Rows from block 7 of the text encoder of a small contrastive image-text model, named by matrix and row number. Rows with one number within an expert belong to one neuron, the router's apart. Each number is 128 + 32 x the weight over its row's rms, rounded and kept within 0 to 255. All counts start at 0.
Before each expert's rows are labels from the 100 texts, of 14848, where the router gives the expert most weight on average: "fires on" is the input token at the peak. Only what is clearly more common there than usual is listed. The data: seven-segment displays showing three digits.
# router: router (text_encoder.blocks.7.mlp.router.weight, 16x256, trained with AdamW), inputs 0-51
# up: expert up (text_encoder.blocks.7.mlp.up, 16x128x256), inputs 0-51
# down: expert down (text_encoder.blocks.7.mlp.down, 16x256x128, transposed), outputs 0-51

# expert 9
fires on: "1"; "7"; "5"; "3"
router.9 [156  76 161  99 121  89  65 128 109 155 160 160 159 142 163 140  79 147 150 113 129  87 203 180 179 108 136 153 164 137 104 103 140 126 151 137 115  61 138 133  81 155  65 159  61 165 154 136  51 139 158 151]
up.0 [ 91 156 106  49  89 116 139 128 141 121 173 157 181 165 114 133 161  64 151 114  91 120 101 118 126 102 105 130 149  72 147 212  99 114 142 118 129  53 124 102 126 109 104 109 131 114 121 121 153  94 140 117]
down.0 [ 96 145 123 144  88 157  91 103 131 163 176  80  68 102 111 151 131 102 141 178  90 149 149  80 122 146 133 112 117 108 156 112  99 133 122 107 117  79 187  96 101 138 128 217 133 110 138  61 142  86 124  89]
up.1 [148 124 169  71 156  87 172 104 147 169 105 158 133  76 128 119 101 114 181 113 130 116 159 101 136 107 140 117 110  83 166 109 159  89 173 196  91  78  85 139 120 126 117 170 120 103 178 123 155 121 113 109]
down.1 [122 202 163 122 140 122 106 186 130 173 192 149 121 143 121 143 131 108  92 162 113  73 152 144 120  92 175  76  91 114  71 108  78  93 106 182 105  83 107 188 126 156  91 135 100 116 130 128 168 146 134 102]
up.2 [ 90 143 171 122 128 153 106 185  39 106 147  63  80 125 160 145 150  72 152 157  86 127 135  65 118 140 156  91 174 108 182 115 134 126 127 103 120 145  97  96 118  63 115  72 122 175 121  99 146 119 122 202]
down.2 [140 140 148 114  87 112 132 144 169 119 108 123  88 152  94 117 152 114 174 183 131 180 172 141 131 231  77 148 116  93 175 139  88 154 115 109 116 149  75 116 107 119 107 189 104 131 143  85 167 113 146 174]
up.3 [131 199  74 103 120 142 184 131 118 109 107 137  99 122 159 146 150  81  92 155 141  81 155 175 153  88  48 154 129 131  58 111 135 147 117 114 133 138  91 124  78 119 126 118  77  76  92 155 182 188  85 127]
down.3 [102 126 111  67 137 131 166 171 115 113 200 131 143 105 165 122  46  60 197 122 137 130  98 110 102 147 154 108 182  95 120 138 173 163 122 166  61 157 106 119 112 136 127 142 118  82 227  91 181  95 131  97]
up.4 [145 157 100 107 107 173  98 114 114 120 118 143 159 162 189  93 165  89 146 109 135  82 115 153 141 122 176  61 146 131 127 155  84  89 119 130 124 157  94 188  85 129 150 143 158 148 166 123  92 144 101  92]
down.4 [156 109  50 156 126 103 134 103 116 163 107 135 127 114  86 107 139 126  86  89 134 162 130  97 134 122  72 137 147 164 127 122 167 153  82 159 140 176 146 141 139 127 156 173 165 177 112 138  98 112 150 111]
up.5 [141  91 114 150  94 127 132 109 179 155 116 113  88 151 182  73 112 145 138 153 155 116 142  89 150 162  45 119  92 117 177 142  92 131 128 129 132 149 150 115 156 127 148  88 135 133 136 133 141 119 113  85]
down.5 [187  75 112 136 116 116  88  93 151 187 124 180 124 163 155 134 115  92 102  95 161 192 163 164 150  66 159 138 135 131 102 181 177 164  75 101  95  96 165 135 100 148 153  77 133 168 102 129 162 136  67 171]
up.6 [112 112 102 152  91 175 160 178 153 171 132  97 186  97  95 152  94 121 116 113 122 118 119  94 115 124 133 156 113  65 112 162 190  73 129 124 139 160 160 148  97 118  92 188 172 128 203 100 133 112 139 138]
down.6 [120 144 161 200 142 122 120 122 145 101 104 125 131 111 158 142  74 170 140 127  93 128 139 144 117 149 120 160 116 102  56 104 101 110 123 138 148 173 135 143 124 193 156 115 157 112 165 142 148 165 127  86]

# expert 6
fires on: "<end>"; "672"
router.6 [145 126 114 102 135 103  96 133 125  80 107 181 186 148 131  97  87  95 129  92 110 171 134 200  60 135 182 142 164 214  77 134 194 108 117  75 116 125 117 159 122 149  83  73 174 136 124 152  75 138 152 124]
up.0 [ 96 157 141 138 122 104  48  95 179 147 148 118 101 147  78 153 187 117  96 129 146 125 118 126  94 100 149 107 152 153 158 161 102 122 105 122 122 115 155 123  86 132 102  89 129 115 182  37 126 167  75 156]
down.0 [153 132 136  95 125 158 103 109 103  80 134 137 123 148 184 145 165 106 216 153 177 154 159 127 115  93 145  28 106 117 117 155 132  68 107 144 141 135 112 155 127 153 105 133 135 157 129 130 131 197 122 193]
up.1 [101 176 124 107 108 140 105 115 165 161  97  91 143 124 127 189  71 103  66 139 137 141 142 177 204  96 118 121 194 171 142 121  99 179 142 148  75  90 158 105 109 161 139 140 140 166 147 119  41 109 169 108]
down.1 [120 145  98 106 121 123  59 156 128 109 107 128  96  58 178 105 124 127 142  45 169 162 114 148  99 107  98 154 107 150 100 114  91  86 100 137  56 119  65 139 118 147 169 178 133 149 108 125 155  99 112 115]
up.2 [146 164  85 170 104  98 114 101 131 158 147 142 115 140 166  90 135 146 130 121 127  87 120 172 100 104 116 133  76 130 143 196 133  88 175 119  93  81 104 159 162 103  77  97 146 152 127 103 146  97  87 120]
down.2 [162 117 152 114  93  68 177  96 116 119  95  80 148 157 202 176 128  84 138 148 102 138  99 108 135 112 110 156 160 124 132 154 176 161 144  98 139 103 102 166 148 144 133 138 165 105 114 137 180  70 102 156]
up.3 [173 199 149 121 125 104 112 129 146 128 131 184 144 194 120 120  94 101 125 172  95  97  96 174 141  93 168 100  80 190  98 182  81 161  33  72 128 144 129 121  60 101 118  96  85 143 150 107 132 142  66 124]
down.3 [135  81 113 144  89 120 118  89 145 167 152 160 176 199 148 141 122 173 124 105 144 141 156  96  74 114 150 192  74 108 117  88 116 165 171 134  38 105 152 121 114  84 169 171 130 100 157 106 106 173 129 165]
up.4 [118  92  63 173 107 178 151 128 181 193 149 125 111 100 218 110 210 135 137  81 165 135 109  78 165 121 100  54 173 112 149 136  89  98 128 137 131 111  87  81 123 154 123 138 160 138 147 130 142  73 121  71]
down.4 [141  57   9 145  68 109 158 145  32 145 163 190 166 125 136 125  78 126 125 108  85 178 104 162 140 130 114 125 170 210 122 135 172 147 110 148 135 145 105 158 114 112 156 117 127 122 176 160 169 164 160 157]
up.5 [168 175 132  83 135 161 221 133 132 112 160 116  85 114 139 133 180 118 126 199 122 144 195 126  92  98  67 157 109  71 200 101 158 123  84 178 141 101 121 158 137  97 109 105 126 105 119  99 159 163 197 137]
down.5 [148  96 135 117 161 147 136 159  74 203  55  99 150 105  99  98 178 103 191 129 164 150 144 197 120  95 116 182 115 127 102  94 129 136 101 142 101 152 108 146  74 157 107 139 115  95 144 143 149  89 124 101]
up.6 [155 151 145 187 162 156 106 121 125 186 159 145 114 123 183  96  98 162  98 142 211 143 158 101 152  87 179 143 184 135 147 135  61 186 144 113 138 111 133 155  99 153 181 119 106 126 154 113 105 121 106 129]
down.6 [119 185  81 101  90 149  98 105 116 121 138 105  39 162 140 111 158 152 109  96  61 111 141 105 169 150  81  52 130 126 104  80  93  66 126 154 121  87 119 155 150 138 159 116 197 118 168 122 164 102 130 117]

# expert 7
fires on: "944"; "544"; "744"; "144"
router.7 [164 116 124 145 140 137 152 129 169 121 105  94  92 126  97 117 170 139 126 151  99  75  70  91 124 183 124  71 113  72 122 175 127 184 159 119 147 165 149 114 179  95 155 100 131 105 117  76  96  91 105 125]
up.0 [ 65  49 120 139 162 148 179 168 169  61 134 142 111  65 120 133 118 115 132  90 177 179 140 146 126 100 142 127 116  94  72 106 124 107 158 140 125 130 152 160 130 117 145 116 136 168  84 100 135 134  69 130]
down.0 [160 142 131 217 105 124 147 142 125  98 117  93  95 109 124  76 187 210 127 196 124 134 142 129 131 118 167 151  96 144 120 143 153  67 101 115 104 139 115 148 133 135  76 176 179  66 158  85 129 112 117 120]
up.1 [156 139 187  73 132 157  81 162 166 116 102 128 171 103 130 147  87 148 158 140 143 152 153  64  91 105 115 135  68  63 100 153 138 158 107 115 157 157 109  25  92  98  82 155  87 151 149 110 126  88 102 168]
down.1 [128 137  76 149 120 151 143 179 138 149 106 120 112 117 116 149  88 149  97 149 156 132  95 116  59 137 130 170 121 117  61 193 164 123 113  55 123 162 138 104 121  39 150  61 134 116  94  63  86 171 140  89]
up.2 [131 181 111 103 112 130 145  89 122 133 107 100 142 170 167 183 164 109  66 146  89 119 109 122 157  98 103 122  88  74 177 197 143 195 112  99 174 137 113  80  72  97 139 161 104 114 105 136  83 140 105  70]
down.2 [144 152  82 139 150 125 103 136 124 154 133  62  87 174 163 104 155 143 145  89  87 100 108  90 146 122 110 155  91 145 128 202 124 151  80 169 166 133 122 152 125  69 130 138 153 169 127 167 115 138 146  84]
up.3 [103 237 147 115  85 131 157 104 103 123 145  96 118  83 147 105 104 128  93 153 111 141 133 112 123 160  81 142 123 125 128 124 132 165 121 123 167 122 107 122 171  67 164 135 152 152 155 121  89 140 171  79]
down.3 [145 105 165 114 154 140 118 121 133 102 100 124  91 127 125 188 176 186  98  87 130  81 145 101 116 127  95  90 143 104 194 111  80  86 120 108 114  82 145 129  93 154  87 173 170 110 103  77 125  97 133  70]
up.4 [159 100 139 122 165 172 102 146 151 114 170  68 122 109 189 139 143  60 116 132  76 147 127  84 128 135 194  82 169 109 189 104  99 145 157 134 119 123 150 138  66  78 132 122  81  66 169 171 131 103  94 131]
down.4 [162 139 111 179 108 156 141 116 167 135 144 123 161 101 136 176 146  68 159 147 107 120 117 141 192 165 151  97 121 207 115 167  91  99 115 128 149 147 181 144 153 110 124 147 169 157 117 126 147 119 164 183]
up.5 [ 76 132  94 157 133  73 156 101 157  98 109 185 100 166 127  74 180 122 110 128 139 124 127 181 121 108 133 139 138  81 122 120 139 146 115 153 134  77  88 126 136 162 142 157  75 113 159 115 115 103  66  78]
down.5 [ 91  97 124 121 188 137 138 139  97 130 109 119 137 177 142 161 115 139 128 143  87  58 102  70 203 130 164 137 150  76 185 141 112 150 123 100 138 117 169 152 152 138 139 133  69 110 135 108 168 161  99 124]
up.6 [165 142  79 132 117 158 118 136  99 119 142 133  98 124 103 127 196 153 159 142 123  49 116  98 157 156 151 130  88  85 126 194  83  98 140 132 110 160 130 144 187 151 118 156  80 143 153 106 105 126 157  97]
down.6 [102 139 148 152 115  95 157 110 131 158 174 129 150 105 122 135 106  87  93 109 167 145 144 176 111 111  94 158 154 138 126  97  95 107 130 158 106  66 141 106 100 140 124  87 138 121 157 160 124 185 121 112]

# expert 14
fires on: "311"; "114"; "611"; "811"
router.14 [ 57  90 131 117 140  83 109  97  87 114 130  96  88 124  99 165 154 155 127 102 136 124 117 140 127 131  72 156 128  92 123 145 157 127 143 125 185 155 126  84 129 101 143 125  94 111 117 104 126 145 122 122]
up.0 [125 159 140 115 141 178 148 123  81 137 142 124 125 115 157 138 158 123 130 177 131 132 139 133 162  68  85 177 149 127 102  86 119 114 119 164 138 125 102 144 164 169 162 147 115 148 114 111 171 138  85  50]
down.0 [ 93  55 135 104 114 107 150 143 145 141 112 152 166 150 145  32 100 169 131 137 145 130 133  91 105 166 199 109 133  85 188  76 168 162 116 120 132 188 112  76 144  89 152 118 121  77 172 141 136 111  98 196]
up.1 [150 100  85 175  57 122 108 160 108 111 139 147 125 127 148 134 157 171 103 116 207 144 170 104 142 143 133  65 132 148 111 188 113 120 125 122  60 150 113 122 157 136 120  97 112  90 156 144 114  95 122 159]
down.1 [ 92 123 142 110 151 183 144  78 148 110 136 158 138 133 127 159  85  90  94 114 190 157 117  96 111 123 151 108 119 105 115  96 107 131 173 139  99 123 149 108 160 117 162 184 144 124 108 148 163 127 160 159]
up.2 [154 137 145 117  91 130  93 143 168  99 142 102 117  88 187 131 134 122 137 107 133  55 112 124 108 164 149 123  74  88 186 221 128 153 131 122 150 185 120 116 179 129 125 136  79 153  89  89 105 167 215 108]
down.2 [ 72 190 118 101 170 111 146 126 109 104 143 137 116 136 155 133 114 137 181 142 121 160 146 143 117 138 146  99 104 142 162 130 139 117 131 121 157 133  97 150  90 187 133 125 173 143 107 146 123 148 203  81]
up.3 [126 137 122 128 141 188 187  95 183 120 141  94 106  76 104 115 188 108 118 158  76 116 150 121 125 134 121 114 134 111 153 160  97 181 114 112 158 107 132 121 113 120 131 153 109  79 128 103 125 124  88 172]
down.3 [ 84 130 167 133 133 120 135 138  75  96 130 128  91 131  94 148  97  93 113 107 127 140  73 104  91 133 149 192 213 126 106  88 147  90 136 169 121 105 141 158 146  77 180 119  94 143 119 185  69 155 154 164]
up.4 [ 35  83 113 213 116 141 134 104 142 116 166 150 146 111 121 137 162 114 119 110  91  90 110 125 166 184 146 153 107 117  98 141 126 113  87 131 112  68 121 203 196 195 118 104 120 142 185 104 126 207 114 166]
down.4 [136 137 163 117 152 147  90 178 145 142  66 135 116  82 132 155 111 112 193 156 132 111 140 100  87 116 169 140  82 107  70 115 136 148  90 150  12 207 128 180 130 185 120 116 127 182 151 166 125  69 124 138]
up.5 [101 119 133 151  72  81 159 135  82 162 165 168 159 157 111 105 144 169 140 138 176 121  96 127 141 186 115  94 132 116  65 114 139  96  73 102  86 117 126 132 136 145 111 175 128 136  85 154  82 155 123 176]
down.5 [152 125 112  82 151 122 120 145 123 108 106 120  74 123 186 169 146 125 138 112 147 188 163 152 127 144 150 168 100 137  84 129 145 176 145 130 139  94 149 151 148 150 123  46 104 127 186 154  93  72 208  69]
up.6 [163  81 127 203 117 136  94 104  95 128 160 116 135 106 141 120 130 129 111 139 184  88 123 122 157 104  96 111  82 194  84  91 134 132 113 126 138 138 106 121 206 123 137 125 118  92 110 126 114 160  83  79]
down.6 [137 167 137  81 147 103 144  93 158 178 169 102 182 122 114 132 101  61 153  71 123 120 113 104  95 114 137 140 135 120 115 118  73  92 107 208  97 143 140 115  96  81 104 143  75 114 114 193 181  94 134 179]